Rows from block 3 of a small segmentation model, named by matrix and row number. Rows with one number within an expert belong to one neuron, the router's apart. Each number is 128 + 24 x the weight over its row's rms, rounded and kept within 0 to 255. All counts start at 0. Numbers have three digits each.
Before each expert's rows are labels from the 100 images, of 14976, where the router gives the expert most weight on average: "responds to" is what is common among them. Only what is clearly more common there than usual is listed. The data: pictures of board games with random positions, seen at a slant. In brackets: how many of the 100.
# router: router (model.blocks.3.mlp.router.weight, 32x160), inputs 80-159
# gate: expert gate (model.blocks.3.mlp.gate, 32x32x160), inputs 80-159
# up: expert up (model.blocks.3.mlp.up, 32x32x160), inputs 80-159
# down: expert down (model.blocks.3.mlp.down, 32x160x32, transposed), outputs 80-159

# expert 10
responds to: second side has more (90); nearly full (86); stones on a line grid (53)
router.10:149081132091098102155108061097121093111173115144102137139117090120104165152123131123175153143100131082124127110095139135133134067125115136114132147157106146156141139150118163105118097116148100143158103129132180131136101137155138087137149127
gate.0:139128175145124132170106123141117115075116152084123093110119160120109143127098117132162149109137100130131135145112167155120100137083084127095128107135123135148136123114123167141149123147152109147150109143129081124113063146132131127148136143
up.0:138126172140124129167111118142113104071130153092133091121118164117102137118110122123175152109142093130137120146099144158118107131096073126095135117142129137150137120098113165124149119145155110145148103140142088140123059148128141126143143147
down.0:155135139109145132124149107161167151102130095120140080121123136114114118122186126131141139163131121108197161118135147137172118140101119087125113138146143106124118104109085097126158102160158100149103118148173163126131114109116165140128112155
gate.1:146109145104088104161097096142105089107124176124123124142102132117094146123100145138173154107129087118131111128109145150122123110104090109096151144142111144151122141135144146108140112123170113164152114154138112139123107134152159102142138105
up.1:114145109141165134093160153112137152153136087139156151105146136114162092126153108117086120153110150132149123131137103121118143147166160145169110145123163124123131132101113085150121147121094163098096135106133153118139171129123113155119119158
down.1:108131092137098141091121102148086102135096134152136149146126130133136179169087138114128132098139132150078130139137148138084126092164144152115134124107135150162124134186135146120084137128106133131148117107076097132166139120163116113146164106
gate.2:121186168109140158135133105160135153115109127099142134105101178103137118111155120122116131081074114119125117164116122125115167145121096141125082140119142121156157124156112113141142184126139119159096147112144125097145133099140144169140084140
up.2:114145106145171167106150131124144168185142104080145093124156129113150170137120131095098084166156171132115160110141145144149131136119172132129117103109120125081114111112104169099095116132116143134110167118138110111102110117105143143110107128
down.2:118154143117173110154173127138156170137115136116132140126151134127123122091168109098093139073079126110151167133128150152144128151135135137181112112128145132119116111081110126108170147119124121112108163118195138136071151095114114171074100142
gate.3:112159127099141160139150141147123113138088132076140099150137175155098179089131160103132119117184131108113141114128152165077141139110143121112132123120129132090128084133128140106087123164157157157092124142147135130141154117129111126119144133
up.3:123146129127155109098124072136148143114183147176147116084110090110168109149164094159093120136101168126130110146138110118150118128170142098127121098134119113154132161112131132143174165117105093090179166131077139119121138163127082146164118130
down.3:091129103136174138111149115141137117108117117178153125101147124136120150141131124057086111087131149116099117141117123126119123112152160178148099111102151112112121131158102114124130144116102198142106136124161097113094140117110079145134129122
gate.4:081122125152157086137134144142144144177093114116145130134132141114193142141128118157110082132150110181124131112180092094165145112123157144113123138113144139153153140145142119112054156120105133121149130113115088102119131136089117095143120150
up.4:114128129178083097121092168140129118140141117115091145149125139147129078131146122143132154085072108145125147150158142105122133160125074147133127105114120121133169164079136103139128152129142134135114093117132102114105035114127131169150111141
down.4:126142122176069133132123105066127111140106147112143129143127108118126127111138079182132133123195125116134116119135144146122109144120122107133126126140112089140114162121114161133137120120104144094129127115096110133139175137134136117127097087
gate.5:089161120147184158104149154118149139151102123138117065154167150157151182151124102098100115155166151135147139141135139117113152158123163158130128143125132096100099108176106136132110144159114148135095163134096131176139070094118100118117131144
up.5:109138118133200161112156134133140143131114120148142070154160175127153172135115128093109131154196150116166133148141125136120143122124141162123126134122139099074086102172119158118106135158133158142099131132109126157172092126124088127101131122
down.5:113145129120183102129167158147167151118131110137153101101121142120123080093163141117116126133091126130128136148115145132134156155071119088150101096133132106066141097139115133134163147094140122110109115141150123113124116115091085186093090102
gate.6:134093127125086129171119104112123102092120131129129132158115060133117150130100149123147135142150132117078145108116150126121113091087147089121127079134104096112155123142162163121140130127131128137160117155118133132132126120131088113124158085
up.6:113156131133185150088139152147141175138126117100110103109158190155148126144156110132103095109123155149151143129157120115173136181147124159122127149117142143131095114133092112144109126136109089130105160099105119121124126124119146149127092186
down.6:098125082122126112086129094136092086142128133160152163077145108092137165136097148093153111118113135149097075114127121107102154118183134131136126123096150133161139119178118150120102140140109147144144106104128096141169129147139095111137157142
gate.7:159132106120109116140134130131122116129130129122143105130075151114129143127139136159139144164157139139136109168111080131090165098094155117130145183150133126125084132103094107151110123132149167119127114158107167133168151110157192132111153150
up.7:076117122130151133101136116120135148142135115142115145133193095150143115136135124091108101103103130118115149081143155117169107143167132138129113071097122125125177113171166151096111142118113103126137159094147105124091130141100056123141103105
down.7:162119116121116134132104125095108112110120089106136137173126119142082150166103148145177118112143118133137123123123147139091105108136138142149110157138144159137099134142138115132113111157171137132117116158164121098116089144135148099141188097
gate.8:144102134106104112155099084128104092101154188150105139144113095146095119133127152141158141098132111112113126099122128125148119093119119095099151115149088124159137143146141148104147129110135081147167143142124141135110150122137117102149132125
up.8:107149133150157156110148177122151167137097061104140099119147150128158141131133101115099103165127156152136143149138145116117131173118142150151106126114160120094107105120110121148104111151115157107089112118123121123142091127109129146103128129
down.8:117140108156103146093122100147092098117126121143129137122121132126143177164081133121147157105152131142083112136143115130084126092167134171109125148112147160176112147175128154123098143119099124131139120128092097125152134141165135079168167139
gate.9:142081079129094114152108108138101093122139134112148118161124108119100180120105145136158164119144098123121106099108150150082113075112099097114156112145142147148135136132151140132123123139145098155173103144142115145116107115146145085141163127
up.9:123174165101167117105155136110142122135129145162142138113136171121147064111152110145117115161120146094155139135140111127142161176158166139141117167132107115094125125103109108114122127107115166099105134116131169142158138149132115158119105114
down.9:129106086167109132110175094134112101104129099138146157150139100140179163153088142076129099112155153141115141137141129107081123090159158143114091135108147130156126145161117143119122114169068145136144094094115132117140182141135096069133137135
gate.10:158103156110104143147089142112112115119172120139082114147112129129106139119098164145164134122125114130109135104140162123159129106078111096104154110129080146134110148144154118118098120108158078152141104143115117126085076071127128119082079105
up.10:126080143133137133152118180137109140100102147084139108109133094180131138130127117152113130161159142153125154144109102148147124146113167129107144109137149118151146157110081169192141137111114090130110162117165115134098167136161104088097136156
down.10:088151087128077108087103135131104139129091154119136159145109160162117130125146132120122128104103115143146123151153089111124153146132141144157120109092129153140112104092122102096078152129131141119107123119159083145090119114089159148141142132
gate.11:121140152106146105127110146136115108165124117085106143119156117102091109138135138133165105085112090134120095117108151121104159140115106204115124149138108145084131133157134117086122072146156148142118103093115122143124159134157182112136130158
up.11:116156144125143128124119136136131121168128118093107122118167108130109116151154147108131093081120105140108095091110151109108152137132106191119113124123101142070142127171152114083135090149149128159121120084103123137118190141148174138163125148
down.11:156121165106092126168131128136156135151110121135114126125133146120141102116144119194131106175112103074147103122103157146162084134094132100155159102131150113120113152131135098124162112110145143112130132141138165131138151119181140133100111134
gate.12:136086046172101125145124159083122136095088095132139179137122108116170115107106131098127157147113130139123100128125113137090107125152157102182130096135147130136127136126125137153114149127128144126115098153141108157125110141111097091086140116
up.12:109199152104173112075124122136145127153133129153112097111195117122076133117111121114102099077125111134139153133162139115157140141147149123130110159089112100097128149152122124099108125156123123132137157109094145100155166140107184111152105109
down.12:103133082126112112108139131129124093075121140122130163092142122113155112128134153120127067152132112130122127114096099111118128160137113141114094131116104132143112103165111140114136138190148120121153119116110095122188136141124168059120200126

# expert 22
responds to: discs in an upright rack (56)
router.22:158126146158117176141111108122139162113125115109136128141123106131165150154091113117165151191151167101153109111125149080163134138098130166128133113137103165113100139098107180158119129119095120111149100121168142159162076145140139148113131160
gate.0:121140142129135131130142124170148081149179127112121136158145111157040108115159146132108133100133133130107133111073135157143109140164125123125084109131157108118133094156143113127087121136115090148180161077126122089133149132064102110126104142
up.0:115153145122138110135127135121167125122134119167120161137116151140095106095115113115094113076094065147125102142160156140090097153155083139137095143106201163125161148131160115153158141110148098118106137140108138084088140136153127149134167125
down.0:109090147130144132115114159152142141161097143150092124121151129060093093158148111140168108101095100141138116106122151128150089142149093147156111125094143147147158136135143100099164075142100085141151122125133130165116126125103195121138130133
gate.1:093153151141170068136118143129168105116122135158086137142157154130129119130121115136086102091110171122088162126118185146115116136179143150150110091114140141117148099136141150091070127151115146139111157108080120142143127114120128104135170117
up.1:117152112125124069141083122172155100112115176160127123130094145142104106093155121130094132089139105099122129121119132181157144110135115108140111120149176134184121123108131120115151132110135127135149141158100117123143123127114090104144128121
down.1:144142131179115082117107158133148122135087167135091124161141172121079152136127124167163150124132128137152120160116111148114091154128094175151113076121103156142123144119149132125114107099116136109129123142116124172170128191129125136111115121
gate.2:106130153107175095123150107112147126159144136081116131139125107101121111157153109161125128105083136166148156100142139147110114073103114146147099081145128114165130102146134099103156134123114112128123165108110123151133126096105086130106166117
up.2:145142141152083169133126139111115118136140075158147128144156108144108153140092145112141135172148138127131117138130156121087119130147109154144142139122110201100156128109099150148112092143130159142096088134182142119161097143157123129133122075
down.2:140119140143123167162108148135110149119113151128140117135108088120173117103111161146133143138153109135144130104123127099195112104099168128123171183124135130118097117091120108112167089118131151117162128136146125134112108101149190166158079152
gate.3:130139133144116152063099158115105137154147114136132134150178154087142120123087129156176131140149120137131130122152153104117110150137135134123161110137116124117065146102115156120105161162092157098164125127168103171166091147102155138127175124
up.3:103097134122112121187138112142173103113117165123129118120114111168127140125147099107113132124095137123120133168100137160162124135155125120160106143109178137158196122154129112128156091144131098154093162135102123100088148136124096110122106141
down.3:091158120132116097130130118117120100132194088091179129144137143124151145081130125136152140136156138075122131117113128159118149119136169111156118155122129128103090115153091126150105153147146111142159164131177109089177085141133117099155150101
gate.4:101157108112121118136146098156135096104121113127158132130133131101109130114154157104140136124139149124140156121110102156142092115137108126099095130121151121135090071127158125107109146119120133160173141104126117093131145148126117142146128059
up.4:120122094111154128087122110154113139136132124162173125125146171114131139114124174098127132107132138122140142119153116142135126154142089099123143103147100106157075137113133131137117168136103155141159099127130143119143126146100149098101104121
down.4:120137141130113122113113083106133136118156106150144137123143122150071134139139099124164124138109120116125137146102113174090134092162095121154049132146140098129164113126116121085105118108125091127139106147155157080151126139152125125109119134
gate.5:139080138122160103136166138122125129164120137095101145163143112081097113159117147149091137138109138168127178096138160132078098122142137159152098077125142131137166091142137100110183107115110079136085175087122132127106098074124135135133168080
up.5:157072150153135134139150139116110161136097141110092145153129128076130096177110148154110130153131150157114162110159157129098144104112123175163126087103087153122164102095118140110175091103105130143085138124152131166119089097153136134106123105
down.5:142129148144132092160141107111110157120144102120149113098131110178133170140154129129159113199128154139144102157106073117129140102167178122147144166167103159122159173102116157109093119115149135112127106168152120089137133163116098104125111115
gate.6:144109130155121134150110139151104177131117140132115110145147134123129133140102130113123121190157165122107112116133132089152151116110164180158159143124097141126154114085091157120147094105097145101120116129145133170162107141139112126107107171
up.6:161124125139120102123139151093106133132116143121113179124163122130145114161125125130167120122131122154175113110139102106128156147171148188150123142098117138141152123140148153122133141134119102145146105089137128133136142143135148123141117157
down.6:148130150120125095141111106101130100117139114152114095096126151155106090122184125123125148135119115136160114157101108153117179146120078082125132145152137091093144107124121103116129132106165144159137057112103153131116149143126129128133119138
gate.7:120166151103127129154152098125123110122136126068134153153117132197127150107116126120162144140100126124102124141145093115129106179127145095126117154151118130106117134149144130162104124106151075109126139133148158092139133130123105154109126160
up.7:105115130100155109138146114171127127141115142127139130142166125137101121147120149135100133145098130157138145139170076128100114106163139150150137125107145117123152119152140102141134101137115057133112129110096149109130105144131108121126139125
down.7:115137148173133154141119092105110166116118100156064127110107101150128121135157113099139121096116110145118115106116137158139111103122121149122123133089170140163152146108120107108139120083134149118139132145139145124114145134139123104171127148
gate.8:122101144131125128109134125118127102159126147142158107146146136153104129120116108146125141140142119139112129158149140144126056129118123100150147132146218152151172151124151139125114122140134104113113141156100135085155120146132092121101169129
up.8:124158136133122120138155117115137104109107164097094157145067139108136144117139138152106148120116119153186118109107093151132149153150147169125090121115112122103108141151158086150155123079127074141128156097124153115068126077138147153144131105
down.8:132093152142143165098107121183133167142124142161127112126147137084125120138126130096110118130088102156157105116159168104155123125127113180104103150134142116135121138120119126144168083141105156132145094127157134157127099127123176157114137155
gate.9:148099118153102163121095156148115136134098142114142131147136141095159117114086145138144144169142133122130103136137140107148162146124138153154162126107103147103095139085134132152139130123102153133121099144174077174137100112137167150074154143
up.9:103136151114163094147128118087148113094139121100090165151155126173125114104126133126122132091082104095110162131117127095076117148164110113131131098123148112099135118139162112131120118143124148137145132125118144126121175145106109139130124145
down.9:129109150132101131148135158156119128088129135125142139156093121101163130169093145119127113126181149136113140091187172144133136126113176131122141163106139137104095084130104131160148136144114135144119121138134088144110083079167145212145125125
gate.10:121092102101137115108144106143142086169152158078087110125146089105117133150144134173144137104101157139111166091114091153150102079116133144167125111134142131113123122136171102123112103102093072130163167102098094117110122123117122120112134126
up.10:171116107180105142143110148118086127098118096154137094124134128115151117133116143109181129168169118114141111142097106102111164146101086131124167134131080149085108119081116154152130115135132187119100086163183123154154105144140126112114110128
down.10:147136137147092133178091105141085151087124115131172110114072111171115121151128140141165125185168108110157091174115116141129124139120103103121137122122164159141103107060116132143137106150137136097157119156162158145154106138137140113139090142
gate.11:118092143133116139111103150156111146143089162099116130190152118102109129148105130159117128135167134152117154156146158143129125138097147169139133107066133152136108132098116130116130088138117143116100156149123090146115111107112189108104170095
up.11:134182130135125128129121136174160121136106117131140128120100153115145136147145108134120105113176122125105123105136172185127154145066122122134081113106119136160098109125105133110163133125140123121104136152131111139132114089147138113168148089
down.11:101138112126073161142115137136143112123162134116132128106112105145167163112119137147123099123116148153107115136085119110165094165150132126114130132142086137127127163139125147122083127161133160088171149131162135129110134145108127136144128143
gate.12:125106174092158116169124108095149118142149130092113121166136104195081143126125135139109147155096156145098171153138149113121103114128130112146126111178124129138183146148142122126122107105113115132095141118135179128105140132132061118091109093
up.12:111106133104172140128146117097106142131157137091124104164147113168119157083118156095153164151111147128116171133158104070118086119142136090091178138152115068109139125128152106125103108149097115130152122131132145133124129124099125123095099143
down.12:122160129137108124118133134114149119119161089103126140106114122153141129117131126120136109122137124145098151136112076125102108124168116125116077099110107135134140098172148127113057163145135163088145153134087132134155182151154073115137151098

# expert 14
responds to: nearly empty (93); discs on a green board (45); noughts and crosses (38)
router.14:067170108144116121146136189158104115163105136147155137121133153094141096094136152149080116109150090146160081154153092162094131156154147105107140161130153116075136113122124117145129137092126165104102171151113113139122149104106130155134144088
gate.1:115137135162139165117140117138137116162121057125120135123167126132120153160127119125143157089116140128145142116101118100099142149141080159113114141146127151134139149098111139157165145116157132117140152149136151113067145159112133101126124185
up.1:129106139151108112142133130084143103114137177126187147163123129094124088096132185131141135135171095135136142125141093167112081118136161124102118135107161109089107132121110127101154115128119125146144134132170084156160142126143102129155126089
down.1:122100099067103123141129141136140141102121085134129154108100090143099180107128130073124112138090140138161144152109148088099112095118139140128139121149086140137141144093139135191109137116147127148088134141122105129144164166125107130082096146
gate.2:117155121133165083118215116102133127149102138193144111137136105118114120169119181139108106116130143096112153127142140080115123137107134107102182120146146138134113135150144173122116107099117105097119123167108115099127123105152147126139101059
up.2:108141105138129137142160140197112146130144137108157120120141140078173128158108143164126157113147116155150095124151127053068122089164098119131145104123132155147148116150111137114094089107143086155093104111129141169128084135167125117152169118
down.2:076143176147181149112120143136102160151129115094143123161107092160155100113159142169134095115132137110114143145107065126125097101148153121116142102132104102125130123162113137085130133097132129142134144118126126083127120117123133149151159103
gate.3:156076138131126190164112149109121128136111127079112154122148114129124133140121140154166149102100103126134160109141124105080151114110111167146134118165122176129134156156167140148159127137156125149120084101160142184101125111186145126105178117
up.3:152105131120126167129121152124106130164120132085136164122161126095113101137092155130156137106103105118122133120154133112075160085121119158149126140148114161108140166167155123120155115139168146151111074122141116177110145107179151134111153096
down.3:162099130091129153130139155137152122101138126130108134115155118146132113154089144113123158172107142127129159120091133146108145125108117145118126118177127137136163164125126138188134127126099128176111071084154151144120144108208125123106150177
gate.4:150104121141110185115122100148120134115156136122119126120123130112130143158141104110107158102096137140095113156135155119091121150117101136123104083137141092099122154161154123166161154133129119176124125111085145133085126109155130107125150165
up.4:099147122093117073115171147125117118172112143142139124143132113140166114103116178148128122148132128142125117117151067130163136099171155138127142189116114128136164100140097146083087115106103122123145146148141076111161116124122119143141107088
down.4:151119143093135124121106082068140128092158100092134131144097142105139175119134150161115149140137153119178149091128096136118153159087127091135120117152098150128150096107132105153145112104116139137123117142173139193144122118120118128115135097
gate.5:111134165138145144146082095138134106146168135146102122151179095123098161155114110126098141113134131086135108137188143150148110127106077114132143142204120130132125180154126092116146108118143123132152147121120141185110133099146084086117110112
up.5:092150118106117142141135139069128130106105122139097099077098150123157109107135140135130065181154126153102118120093101130083145160167147203129164125083138126119112076128109146136104121134124135185120118130124108136156132191121164142128105138
down.5:103096051119122112145141131128145162187113139128110139113103160153145148123109094121111110126100116107109142108148138104112156077082099146069103161125129164095125137130129127120146112128161077138121101122111103101133121139144154121150161112
gate.6:134097100111123149110108120139082123122195125104118138077119111122097162116164158093121149082108132106119107112094156142094170126125112090119119072162104131123140148142162080136143177123154136147109110116126118141104143139147139127134113140
up.6:132092088102139168123116097174101144126185129100126129096117138116110171131157160089142144105116146116110100113095135149110176140092128099120124052140109122122155160128161084146142142122165159166125104123141114126119149109159138126124121150
down.6:121121160122165139152134175162127171145113139154148129082139113148139045148140131116126125142130146119130080158128134132131121116187148119140161107131182112096134179133107154121122144118118128138143121089168095102073137126147113168128166122
gate.7:143091095132097158170087093115103117114165143146179138114089080121114101125151138175152097144124118158154135078105110126102139123133144118129126107121148119144177147096128096154131117133151165122134101135159096139146105139118114145135132153
up.7:120132102113132155143135131141115121166179175124139159158111158108110174126125125161099132128122148127138095115165153137136168117123139118095134111124157074183155134163130150137149177085101132140149176160146117155094143100166127137142117149
down.7:123126126146155131108133121120133103158138136124131126094114101141103141092093111151130133121088147139118119138065095128098117126159111136135143134118173192159189137151122129138087147131165162137146180125113125169119136182135159156145119145
gate.8:112150138120106056133137106118133120217121149178151124153150137118121080134108127133113109115154129109087105125176104117152125061168135101140146154128153139149159122139109135158111107086109117140115122139130146136136129120143130105133108091
up.8:121110125141149169142103118095118114059128124108081127128124144130148179120138139147140129146090130154154140108088106151103125164100097155128144144137145123079102119091123114142155145134139128152121099135145137127138154123133145143127135171
down.8:156118082108080125119111146094138116111123129135095102132148154137110145118117151164154130101104142124141139127111164136102109188154112162133080131144134148122111149197116104153139169147122153147110106127108145131109123115125127153096142160
gate.9:109139176165138075165080167118165120143132140142139150133133121171103109115115072139134102110111090141123128118107104142135076154154080142153106149145157186173126126096106156118107089138127107075131131110149143094116110135121116102128153150
up.9:105128179125114136138120155124190144140153104125115118172157119179148137149115102173101101121108145142101167092147135109158097149128111162170142149122136139144115080115101175132105080147105113108157130106116142099118085124123088125117139163
down.9:134107123151161175127112176182108149175132126145138138092145128127137108135115108105152157156107120134125104150106131137105112089144059128161123151147144135140143151103098155136124116170135139131142095106146118147100108123169158125114153108
gate.10:114124160090141112152111154107128126128090081129118145134140088114075078114124151130154119123146102123119156148117137123123086101130158127117134153105144157151119101093111128136135098134141115107110102123114127092125102155092148132114125055
up.10:079150083119128097078142179134139138145167119117128104129170148135182135138082144106111118135116149145117122117180109092147163097152127110155127140109120132134157115160129156115077130110122144138106158101124111164098126093136116144133151140
down.10:121149118126144110102140155146116153129124189158150136115134148126140144103122095094110105112093103120140127164136135145164099093190119170154146159095143130160140146139150147120102137110145117106109147111159119108121136121124154146161127116
gate.11:157124070095105167126098115132086113125184127109165139096091139070104139105130161118133162099125100145128090125100113136066166088152135095115136122133140115131140154118156104136134146094127151152126122148151113112121135133166141164150120135
up.11:109138180172141084156156155125153141114081112149126123149154115172155104151132095128122111164126148119129183122152148121192101187111119146125124135131122146118127102126109166126128098174111105108115119115097137120135130119096117093115128118
down.11:138155103102062103117139107109143086088135114130128124146094147105125157142115150118125106115127124122144149109162131094144142125092176131092141112107131127117099095131140069086129111110153115142138116146118166080189092112100140110160110115
gate.12:125109155165130099120146156108157124147174122124137133137150103134171106135131132129118135151127161132100191103114101145139118127118146142153089115129124150069137055104140177111107122132134173118132122137152143138174111103108130134103129124
up.12:117131098046145142111084122137105129127126126120173107076166125149102157133103126118154140097150121153163154110173119086077152087130112171121133154111134147159134163150092113117165132128120101124106132109114132142116107132147113122111149103
down.12:143121140076125113077134076110125119091167118124111169154109165105162116094128118151111164123108084115150125117164144137163165133147172125121162125108145159150114109129149103112135111121129096152163104172131115109125106150110150148114132152
gate.13:128117129121132094112134127168122145091116113131140114171145110166154139125162159133163146153117135127099107153129145169110111150090100134156133088146117136127123123139116168157133152131163146130110107150140134176139112169130110127138134139
up.13:127133163120108087126128132172097141143117117113095110113161137168114125106101080135153113125107137132117113142149092109100132126087103127143112116141152155168123147127068163119094120110109164138095098097117140152123130114139080100118162090
down.13:107091170143114119133148144120111121143129071202106135136159133162124138116142131136153144102117099148120104166119140078148129146129092162115172144093097109146136118134129121156113105174110122139117110130087084160133111168162158155137112149

# expert 1
responds to: stones on a line grid (97); nearly full (94); first side has more (91)
router.1:181132192122146154135117081139126124106108150096142109119100133111099144151166071145184148152139107117174114149076110167140111122091102158117087111165132133163101115151121107130160110134131112137156115139139127124166130186136142127145146187
gate.0:125135153180168124140107132129142131101121124176125114148146126155112117128134099102132130129150119140155158163138107114175104145136116149159112099129145148198124106088108140159138132134150123080129170150135142110137156125095101119130096148
up.0:126121099078096123114141126129119115164124140086140146112122129097132137128119159147119111125121147114099100103132152142085160110124139122099151160134120113073134156167144126092119134121105136165115083103125116146138115126169162138119156099
down.0:131114173126147163177127165131126126107111124105124160143145115118107101132113114155150152107164115130113167135144162149132153141114091162084094158167118133127111130155118148176162099103154133142127114101146189120144084156128092142130154115
gate.1:134144155089169125132119155157116112123106167117158127143137131136079092109154136154122138116127108148137152152126108159091112123103102136134076118160146104135124120126117107154149143132142127107122156140144120162172153174105112119123175123
up.1:146147152086117153134117127145135130093130151097138079137099130159094150099183089127127158118143108152118164123101132151120098174080116112128090105117145100138092102134152091159147103161130101086150160147166134143121145141080109123133169188
down.1:130145107157131068115102127091136113125081088088111139129109144146137149134113104164121138116119116124162149119124124170111104155155123113172139127111104160150109125109133103103097112121146132114091107100067102097113139117121129140124125141
gate.2:123171146119122140136168124141173152128139152118175140164134139147161096107092102134086105137106139078132127132152127096111141161133201060109091140126130061124120166149128129137157148120117125137129151139118154121135169138134157145131109128
up.2:139161140116139163133145111164132116112108166089181130125093164106162110101128087138143147120113105110138080157099107130111159167107140124106087154129139118130087156137144087134169138133135145168149138178149111146128147139132188164141144190
down.2:104110096141158112196101131136149108096176088132146125100141111119119162122114109106165161098130128128110137175118145124072171120118085128159128165155136145141141157116092134171112131136161102112130096147185142141080092128140097113120142133
gate.3:134121141127096162134109134150123141127146166104109082128095165110111160099164093121138164140100110157142132120069141148145126165124115112133151146114133110127090148120127102153144078145114100129127140157162134136077109122095161115138149174
up.3:158132131167050147139113083119086135132157160111135109106081147093132138115123121161153152168108122133132048130063119118128122132154094080088152153162125126153119172119110112122131090130120108154152119148147120140103078152119177161187114136
down.3:137111150134132083123181108115155105127128154182085116123128134107114127150128114132113146132117120111097130097088160138131101121120105137150150159164131128134126153122079093129188083111086118120147114117099170137146107103154145109101101144
gate.4:139134141073167181172091121137128104102088158087141102117104123140146115120183090138156132137145102128133106170105085115154142138072121131100123139112104124132130074144157071124151127118157135144142135173133114166107151133100134144140114182
up.4:133110091157093132120090129130097120118116125159088092087097145132129138128136122130164124101144126119144087099116162112186144130137112149076153131100119157101115144115120107073122074132119133131143134107098115139117088117093167137133117156
down.4:134123118131119144124150149117143139147116190173091134170177107119140085151130132124090111154138130163127127130171137112165131134163129124126141123141148127124152130135144175126132129115072132148074132100118161155138134126146121108121118123
gate.5:105123117135166086117150152123131133151144134137104153170153150117113102153121134146123101107126123102156159100187131128126130143130101141120132079143121141134148124117136152096144102129146106158124120133093148132146065102152154120129104089
up.5:154130141091140155150124113163119122096123174084129108152106150110099109135133117175160145110107108129152138122154127128120131134089108119116067072153118125158132115134158102144177129126136082145143151166135133181133101106130160153129165156
down.5:134136152084154117172124122125169091155135149138124121148162138133117089118132138111121118143134147160107174121128107119112125106118142092109112138164136132108151075145101187120092177145059114148099174144139143166131127126136091140123182120
gate.6:097131102119109118126144150138127108159175124156151130089159090141144119137156124098102119182156138124084173121064123144093139148138106088166129141119136126134185124108142139136116107123117177113136138135153157107142148145110157132140133140
up.6:103108093152089181125151125128128133132183139150124140137151107112116120133166134084103131151109137121097176101109165131120138144128126094140088115126141140107161129083142099161128093123085155131116185110123166143131097138119166142116147170
down.6:113107091119102125099108122141128126136133063141078092095154147130178096152144126117101144177082152146117129126126120110137174108112127095120154115113115105098135098092143115147116143144138137167124144119136126117098123119132138090136140152
gate.7:117104113143061131094121126127133148122156156143072131128121141100123125134133123102129144126115120111138168109126129111152132111145113150154179147108121124081120131063113095115121068137081157129114137120116136125094131077094166140124110148
up.7:104146139145191098149140159154138129146107123114174140120131126143159106124122112145107107106131130152104116137126104160110132148128156140144077145121125154167126122170132159119126160126165076112150159140172124101157120181157112085143136147
down.7:111125116123143143151105167142091145152143109107141149152109120079166086115136141136108113103140112151162131141120074152101136128144101109116092130113135128124147113097155118168112104111194129157115104181114128097148105120115110114099105096
gate.8:165125138136153131152101118152115058111089179146100118096094135103105114131119141145160129092143115125155096160128119163138137081123117120079152102158133152137111135110106128118126169095135127153158115156115084144121144130151166127127139114
up.8:138127147121153099139133133140123115116091136156116117152151130111119114142106168117125097129155125120151135120192121123157104089119169118123166129143114108145100114132056162114126138140156094147126091127097115133144171131146129092161106074
down.8:124141084108099117088115130143110151126146134102160144077143162143144099141156118107131148141102152128153086174121108131101185129137116098113104105155160131094155136100135141166102144117115153133122144127156150124100132130171127094123146122
gate.9:151153166087148160148110127175123110121132194088166108131097147134125099105152113147122144108106113133115118138098090157130151134100117116147076136152122117129101118132103093150152157142123088138170162161168102180124121154111137168136166162
up.9:111109093173121084112135133096129136136112068187091159130158114113130126153090143114135093141144147121155140121162159107125109117161126148113186119115131141141153141125145153093110105117134168123082082096077150085146131109148137094131083081
down.9:117111122110128160147122138148132119159154160147202139117144121122133104120161147097140095153157163144100109155138105114138157111123104090103099103144131113125192120161124186142131150122107125150126151153159146142151131172146128092149129124
gate.10:176144173122116096136153144121132095113102147115117173147119131121126128152107134183151125100155113114134147126129103147120129125122156141171137171119097114148093127140084134116135145111130136152124102100120122099178199110146155132144113118
up.10:163155153166103079126157154105120090115119146124107158159120145127090133142122138183157131108164109129125131126123104156105090156135147140168124165123113116139072135129082118102130108159136128123117111109120120114160162131123161114158109121
down.10:102149108137129136137109149135120146123133135122114106087105139143183133108161129104103084130166091121119122138191121089175147146127125109106140101093142112107134118164179047104139129146133140131124129134084113085098157128118148106112085164
gate.11:117136140151153062138123128129125089122111098130130194105112138107099119118130134113153131087150119104119129137125150165092130090126090166123081118124133176126171098130137124073133136124138166123097131108102115091184119147113141134134126101
up.11:138109112088094167107145130115156174135150141131134089143159117150153146143110112149099114175102152146128147112141127077171111157136174082159163132124118105131098145122113144166112127139101100131140128121126157154091143107124107120114142142
down.11:136091151116086144111117128098117136152101143098157172136129104100117109101110117148137197156093098116139081146093111135122103129127100126154114133132142131156115138087120153145163104145125089133153095119182139144154104128129152116109121144
gate.12:095121108192147139120125158119120134143148153125125124154093111132185114156134107143098111134151116137143091134125099169151159122101176119105174111134130133071108094157158160105130139152158094145122113163127123142107116117121122123152160113
up.12:147155103125087168142123118121111125163105145142148153131105070102167129109119136148122155143100090150125110107137161136118189155112162136113138104122143164121082141159142163134118144097173144112141108131096095113113160125094138120141146103
down.12:150122156095102139107163056093132124081116104105117128097114132114140118148170167165166085137116099121156145135162137112157129159150144167105152160156139114102131086104146095085144155099116152115124082153157118155142125144125146098147108149